From a checkpoint of a small audio frame classifier.
Model: log mel input, arch convnext, layers 8.
Training: 11700 steps, held-out accuracy 99%.
Data: trained on short made-up English sentences, spoken by a formant synthesiser in many voices, 26041 training examples, 115.0 epochs.
Rows from block 5 of a small audio frame classifier, named by matrix and row number. Rows with one number belong to one neuron. Each number is 128 + 32 x the weight over its row's rms, rounded and kept within 0 to 255. All counts start at 0.
After each neuron's rows are labels from the 100 clips, of 14848, where the neuron reaches its highest value: "responds to" is what is common among them. Only what is clearly more common there than usual is listed. The data: short made-up English sentences, spoken by a formant synthesiser in many voices. In brackets: how many of the 100, against the usual share in percent.
# fc1: MLP up (model.blocks.5.mlp.fc1.weight, 1280x320), inputs 54-107
# fc2: MLP down (model.blocks.5.mlp.fc2.weight, 320x1280, transposed), outputs 54-107

fc1.470 [173 193 146 100 105 115 136  62 153 103 152 154 142 165 128 127 144 127 113 108 128 113 136  88 139 113 141 111  85 172 133 129 119 128 113 131  82  56  94  25 116 119  99 105 106 179 138 178 113 126  99  87 186 126]
fc2.470 [ 81 150 199 115 149 106  95 122 130 114 167 154  97 160  74 114 173  87 126 147 121 121 124 158  39 144 144 134 140 119 109 138 145 102 145 117 122 108 126 120 134 147 102  77 134 122 148 127 118 107 180 100 111 109]
responds to: /ð/ (70 vs 43.9); /æ/ (64 vs 36.2); reverberation (61 vs 25.7); "that" (46 vs 14.3)

fc1.103 [ 92  97 119 197 120 125 155  94 124 148 178 169 118 101 127 113 113 122  96  80 165 114 184 150 143 138 167 135 114 162 129 156 166 115 155  79 167 167 110 154 107 147 140 105 114 112 143 138 162 129 147 111 110 103]
fc2.103 [166 109  95  95 189 116 141 167 148  68 129 127 129 197 139 155  85 134 121 228 208 107  66 145 109 191 105 121 114  92 100  92 135 135 141 172 212 142 101  93 143 161 149 145 113 125 131 160 121 119 121 131 124  89]
responds to: /ð/ (71 vs 43.9)

fc1.580 [171 108 168 132 116  99  98 168 134 177 175 155 167 104 175  82 165 127  91  75 137 165 114 169 119 158  91 137 101 119 154 121 159 132 120 119 116 137 170 128 148 118 149  80  70 118  96 112 110 187  75 114 118 138]
fc2.580 [161 153  80 115 165 165 130  96 118 156 166 150 176 129 135 137 117  81 122 168 154 135 136 105 121 143 146 208 102 160  92 115 138 131 175  87 154 141 167 138  87 162 129 129 133 135  73 183 135 112 161 130 149 104]
responds to: /l/ (85 vs 56.2); /ə/ (84 vs 52.7); /æ/ (73 vs 36.2); "apple" (40 vs 2.2)

fc1.497 [106 119 156 109 174 133 132 103  96 132  69 120 103 121 107 158 110  93 142 125 122 153 124  96 143 168 113 143 185 171  98  68 143 116 133 188 136 131 126 177  89 186  99 125 144 158 172  94  80 154 170 134 121  55]
fc2.497 [138 144 156  95 112  99 165 128 118  70  77 115  71 116 152 132 144 100 127 127 125  86 182 119 191 120 142 146  90 124  93  94 142  98 165 132 118 149 117 128 158 116 175 141 151  51 176 176 121 154 123 144 107 126]
responds to: /u/ (70 vs 24.7); /j/ (63 vs 8.2); "usual" (58 vs 2.5); /ʒ/ (58 vs 2.5)

fc1.138 [128 195 120 119 153 118 149 130 108 129 132 170 114 144  93 194 155 173  86 143 119 108  96 198 127 148  99 124 172 105 141 109 124 169 142 135 141 146  71 160  83 147 170 158 221 104 145 121 126 139 133 126 116 135]
fc2.138 [121 116 159  94 137 137 143  87 145 144 133 131 142 139 131 123 153 135 109 112 153 111 102 108 194 165 135 126 131 132 158 197 117 143 119 151 221 131  94 102 129 148 123 146 189 140 201 129  90  90  95 103 176 105]
responds to: /ð/ (98 vs 43.9); /s/ (83 vs 52); "this" (70 vs 13.9)

fc1.508 [110 151 120 120 137 155 161 199 139 145 166 104  95 142 133 113 140 108  57  90 118 140  97  90 128 157 116 147 104 127 214  88 192 179 135 130 176 135 166 100 108  96 158  74 108 149 136 110 153 162 143 143 121 125]
fc2.508 [100 146  91 100 116 125 157 149 178 131 178 110 194 116 163 168 145  74 138 149 141 114 102 119  80 154 104 135 129 163 107 170 149 127 145  86  80 123  72 105 113 133 123 101 108  83 127 141 163 138 140  67 133 128]
responds to: /l/ (93 vs 56.2); /p/ (84 vs 27.9); /æ/ (79 vs 36.2); /m/ (75 vs 34.5)

fc1.385 [ 65 118 119 107 186 116 108 148 148 117 155 137 104 157 159 175 153 127 181 132 104 161 152 180 103 124 118  56 102  89 140 177 115 174 140 105 146  87 108 123 132 143 121 122 144 166  81 145 114 136  63 130 188 127]
fc2.385 [146 161 114 130  89 164  86 170 133 204  90 173 132 111 136 158 146 174 103 120 144 119 164 106 154 129 130 121 145  79 137 123 154 159 100 135 131 105  62  87 156 131 159 173 182 126 101 154 114 170 105 155 147 134]
responds to: /u/ (80 vs 24.7); "who" (70 vs 12.3); sentence kind: question (70 vs 24.6); "needs" (29 vs 1.8)

fc1.143 [120 109 139 130 144 157 129 169 120  97 101 134 107  92 151 182 145 167 125 186  52 135 157 159 127 176  90  96 157 156 130 110 116 125 126 175 136 151 124 172 135  93 121 159 140 119  84 124 150 117 162 111 123 137]
fc2.143 [211 148 126 104 193 114  99 159 137 126  96 188 171 160 179 146  19 104 111 114 118 119 104 119 134 105 108 150 191 148  76 145 118 182 153 104 180 114 159 134 159 102 172  80 149 119 125 135 111  68 132  88 117 111]
responds to: /ð/ (73 vs 43.9); /ʌ/ (46 vs 14.5); "this" (38 vs 13.9); "brother" (33 vs 1.9)

fc1.104 [150 186  98  88 201 152 130 167 132 133 167 191  79 137 165  74 150 161 162 143 196  77  86 101 121  85 132  89 116 153 165 123  64 144 139 164 131 156 113 162 135 117 121 129 144  99 128 108 104 134  88 220 121 124]
fc2.104 [161 142 135 114 131 159 173 119  79 208 104 164  73 141 120 110 144  86 138 123  82 114  91 190 102 125  50 114 143 183 128 145 147 126 141 125  78 119 125  91  99 136  81 105 155 136 110  93 171 108 116 142  90  50]
responds to: /u/ (100 vs 24.7); "new" (43 vs 2.6); "blue" (31 vs 2.5)

fc1.740 [134 134 119 126  94 103 153 117  99 129 103 128 128 137  99  99 145 133 151 156 115 123  62 143 152 166 136 134 123 104 137 180 118 112 110  88  99 107 129  57 155 138 175 165 101 102 103 140 144 126 119 159  98  96]
fc2.740 [190 123 136  92 114 189 121 167 163  70 124 120  98  88 103 168  90  86 145 125 162 186  91 172 152  61 165 158 138 117  85  90 158 137  94 127 118 113 132 115  68  95 148 142 125 137 118 141  82 117 148 109  94  75]
responds to: /ʌ/ (58 vs 14.5); /dʒ/ (39 vs 12.6); "river" (30 vs 1.8); "jumped" (26 vs 3)

fc1.509 [129 155 140 134 119 135 131  83  77 115  76 223 157  53 175 107 128 156  82 166  85 102 138  91 144  85 128 126 102 165 125 142 145 125 152 107 132 113 143 144 111 161 131  98  80 130  86 161 159 101 118  89 104 102]
fc2.509 [122 131 124 133 165 142  91 175  77  60  83  77  96 179  98  58  90 131 132  73 171 140 174 195 113 186  88 156 150 108 161 174 161 106  87 147 140  98 146  92 141 119  89 137  93 123 102  88 137 156 141  59 126 135]
responds to: reverberation (78 vs 25.7); /ŋ/ (41 vs 10.2); sentence kind: request (29 vs 12.4)

fc1.47 [115  99 138 133 196 134  98 110 100 141 147 133  94 122 114 135  76 110 169  94 133 165 116 151 153 104 131 176 154 141 152  99 150 138 180 142 142 171 169 119 115  83 130 140 105 128  97 114 170 126  84 140  89 139]
fc2.47 [126 147 175  89 169 109 187 117  81 134 101 133 103 127 119 147 152  67 104 159 125  92 188 167 101  41 116 117 113 174 141 110 115 179  35  86 168 132 145 153 154 169 130 184 145  93 100 141 112 166 105 137 138  80]
responds to: /u/ (90 vs 24.7); /j/ (40 vs 8.2); /ʒ/ (38 vs 2.5); "usual" (38 vs 2.5)

fc1.399 [ 42 114 102 109 137 145 125 113 139 157 119 203 138 154 142 151 165 125  94 108 105 146 146 119 117 155 102 152 173 132 158  96  94  64 150 135 149 104 159 115 109 108 149 135 160 127  84 122 119 118 154 101 158 140]
fc2.399 [130  82 102 101 129  79 149  95  93 133  94  94  97 120 175  78 151 146  62 124  94 142 134 158 117  79  91 145 145 151  75  72  95 117 169 134 116 130 148 110 122 163 105  95  98 150 104 179 142 102 171 119 102 118]
responds to: /l/ (93 vs 56.2); /oʊ/ (74 vs 28); reverberation (54 vs 25.7); "sold" (34 vs 1.7)

fc1.468 [154 162 164 126 156 121  88 121 164 136  81 141 113 125 142 157 175 188 111  78 132 111 131 130 156 153 132 149 113 159 188 136  80 145 146  92 187 207 136 161 170 134 107 149 130 145 154 112 146 154 127 190 187  90]
fc2.468 [ 92 156 187 173  92 139 154 142 105  30 121 131 149 100  78 118 148 112 139 145 126  96 153 120  85 139 197 136 217  89  93 171 100 126 135 186 133 138 101 137 134 106  97  94 109 218  96 124 135 101 180 132  97 144]
responds to: reverberation (55 vs 25.7); "key" (31 vs 2.3)

fc1.498 [117 129 166 139  73 115  74 103 201 172 130 170 140 152  93 169 110 152 119 112  97 109 133 154 134 107 158  53 138 146  91 120 106  75 106 159 130 124 162 140 130 117 147  92 127 163 138  99 184 155 122  96 160  35]
fc2.498 [137 145 145 127 108 116  38 146 145 121  95 161 127  62 174 213 167  75 137 122 149 157  82 114 143 143 130  91  64 157 172 151 142 102 118 122  94 116 157 132 120  90 173 178 138 122 136  95  88 100 145  45 166 122]
responds to: reverberation (74 vs 25.7); /p/ (56 vs 27.9)

fc1.741 [113 122 140  70  90 127 149 120 127 112 119 137 142 114 147 125 143  53 135 105 141 130 130 119 132 139 145 123 188 118 125 114  85 127 191 168 182  76  87 115 145 113 147 123 121 153  83 179  98 156 210 185 124  82]
fc2.741 [115 105 107 113 132 128  69 104 148  82 113  83 164 118 125 109 121 124 136 147 141 125 165 195  26 131 135  92 146 134 197 131 123  82  96 146  75  86 109  91 159 132 100 135 166 101 117 173 138 144 148  84 166 163]
responds to: reverberation (56 vs 25.7); /ŋ/ (52 vs 10.2); "ring" (34 vs 2.4)

fc1.767 [153 148 136 113 145 124  93  83 148  81 116 158 138 113 152  71 137 129 155 181 122 107 162 117 112 163 183  99 157 122 139 124 128 112 206 152  80 111  97  81 130  92 121 127 126 129 156  98  64 154 122 130 158 142]
fc2.767 [117 168 163 105 143  81  96 130 163 153 142 107 136 130  93  82 152 156 128 168  77 162 127 143 109 169 143 183 114 204  59  67  35  85 147 151 127 136 145 162  52 159 140 123 113 182 116 118  94 116 103  88 103 127]
responds to: reverberation (83 vs 25.7); /v/ (69 vs 29.6); "every" (61 vs 14.7); "slowly" (28 vs 2.9)

fc1.464 [161 131  73 129 109 156 178 128 149 110  90  90  94 168 128  83  34 112 124 181 149 130 166 123 104 131 147 205 196 107 167 152 166 123 107 142 132 209 162 169 162 193 147 145  83 147 103 119  96 139 222 129 155 214]
fc2.464 [ 78 169 130 120 135  78 177 124 110 117 122 115 171  78 152 126 140  88 109 115 171 123 127  74  94 107 119 153 137  97 132 132 169 183 189 113 156 181  66 140 159  71 127  81 128 163  75 137  79 144 112 102 172 143]
responds to: /l/ (87 vs 56.2); /p/ (75 vs 27.9); "slept" (43 vs 3.1); "slowly" (28 vs 2.9)

fc1.11 [ 76 123 140  99 160 135  91 159 121 117 164 111  66 105 102 145 120 132  77  66 127 132 113 113 136 121  97 129 117 165 137  53 118 121  61 151 150  91 163 147 157  91 144  90 138 179 145 136  99 175 141 124 142 152]
fc2.11 [116  88 186 100 114 116 108 209 141 150 118 138 126 150  88 132  86 117  88 177  95 147 120 117 115 109 127  92 146 132 106 165  81 126 129 167 192 147 196 122 115 142 148 129 125  84 144 141 145 178 164 153 178 154]
responds to: /ð/ (79 vs 43.9); /æ/ (63 vs 36.2); "that" (51 vs 14.3)

fc1.192 [100  54 141 140 150 132 176 135 143 124 133 131 133 129 157 172 124 213 124 126 153  65 119 135 160 143  86 133 196  91 186 142 158 175  78 144 168 106 130  75 125  90 157  79 151 142 181 147  74 145 150 146 109 137]
fc2.192 [100 123 136 122 169 128 183 128 107 100 134  82  58 197 155 110 140 171 154 113  92  94 178 152 114 172 135 151  93 134 177 106 116 100  90 166 123 139 145 168 115  88 173 137  98  76  87 134 124 135 141 121 138  81]
responds to: /l/ (94 vs 56.2); /æ/ (89 vs 36.2); "lamp" (47 vs 2); "laughed" (34 vs 3.1)

fc1.491 [ 89 159  99 110  87 163 120 145 168 154 133 140 133 155  75  87 145  93 155 127 140 161 156 136 158 192 146 165 183 126 122  90 123 104 160 128 124 146 131 129 133 114  90 140 118 147 121 120 137  81  48 105 166  97]
fc2.491 [163 117 147  71 125 101 115 194 127 123 196 129 171 112 103 148  89 143 133 112 147 114  92 155 186 123 143 112 116 174  98  80 121  79 162 106 130 142  84  32 110 120 151  94 126 174 136 120 138 159 123 135 107 127]
responds to: /l/ (85 vs 56.2); /ɝ/ (82 vs 48.9); /aʊ/ (75 vs 22.6); /f/ (70 vs 22.5)

fc1.463 [196 118  97  85  80 130 123 151  96 135 139 106 162 166  82 120  95 112 176 163 104 127 131 134 179 200 110 124 216 171  81 111 133 139 147  79 157 163  88 147  95 161 144 137 181 152  91 100 117 138  71 194 131  55]
fc2.463 [130  77 158 142 182  74 142 182 161 127 118 150 105 157  79 134 137 230 136  90 121 136 103 156 129  89 154 128 137 132 132 143 122 144 122 108 105 167 133 124 107 169 119 107  90  97  89 136  93 151 138 106 158 122]
responds to: /ʌ/ (70 vs 14.5); /dʒ/ (48 vs 12.6); "jumped" (39 vs 3); "under" (36 vs 3.2)

fc1.333 [129 130 118 173  71 154 191  59 117 149 107  94 238 132 167 136 122 128 116 111 131  81 166 131 102 181 107  54 125 155 135 156 134 154 130 127 145  93 127 137  85 102  96 114 101  93  78 136 104  92 139 129 103 108]
fc2.333 [179 121  77 110 176 143 121  66  99 102 190 106 134 137  77  83 108 114 121 194 129 130 105 143 156 143 142  90 135 114 119 101 115 110 168 171 168 112 127 119 109 170 123 134 150 161 142 132 115 207 166 111 118 161]
responds to: /u/ (90 vs 24.7); "who" (47 vs 12.3); /j/ (40 vs 8.2); /ʒ/ (37 vs 2.5)

fc1.17 [115 116  97 176 121 122 133 108 112 102 129  60  96 141 144 147 130 175  99 131 110 108 133 124 112 112 156 158 146 131  74 117 169 101 179 171 100 118 116 142  99 135 154  94  86 159  51  85  99 174 152  91 191 133]
fc2.17 [108 152 108 141 118  82  97 178  68 181 123 120 147 185 117 166 128 127 131 116  95 163 149 147  88 108 166 158 106  83 125 127 116 143 158 116 115 137 136 153 110  50 101 125  96 159 125 141 107 163 107 132 197 144]
responds to: /u/ (75 vs 24.7); /j/ (59 vs 8.2); "usual" (55 vs 2.5); /ʒ/ (55 vs 2.5)

fc1.466 [ 98  92 123 140  53 101 117 135 126 130 105 113 142 165 108  91 191  77 124  78 136  70  78 110  87 190 123 111  75 176 124 124 182 136 146  94 100 131 173  92 105  78 130 156 158 118 152 104 141  61  87 104 114 137]
fc2.466 [191 141 102  84 214  63 131 155  87 155  87 165 189 115 124 142 106 121 158 120 143 111 106 129 147 159 142 168  73  80 109 126 156 150  95 151 108 124 128 175 115 130 162 152 125 134 116 129 141 102 121  94 112 128]
responds to: /ʌ/ (67 vs 14.5); /dʒ/ (48 vs 12.6); "judge" (25 vs 2); "above" (25 vs 3.2)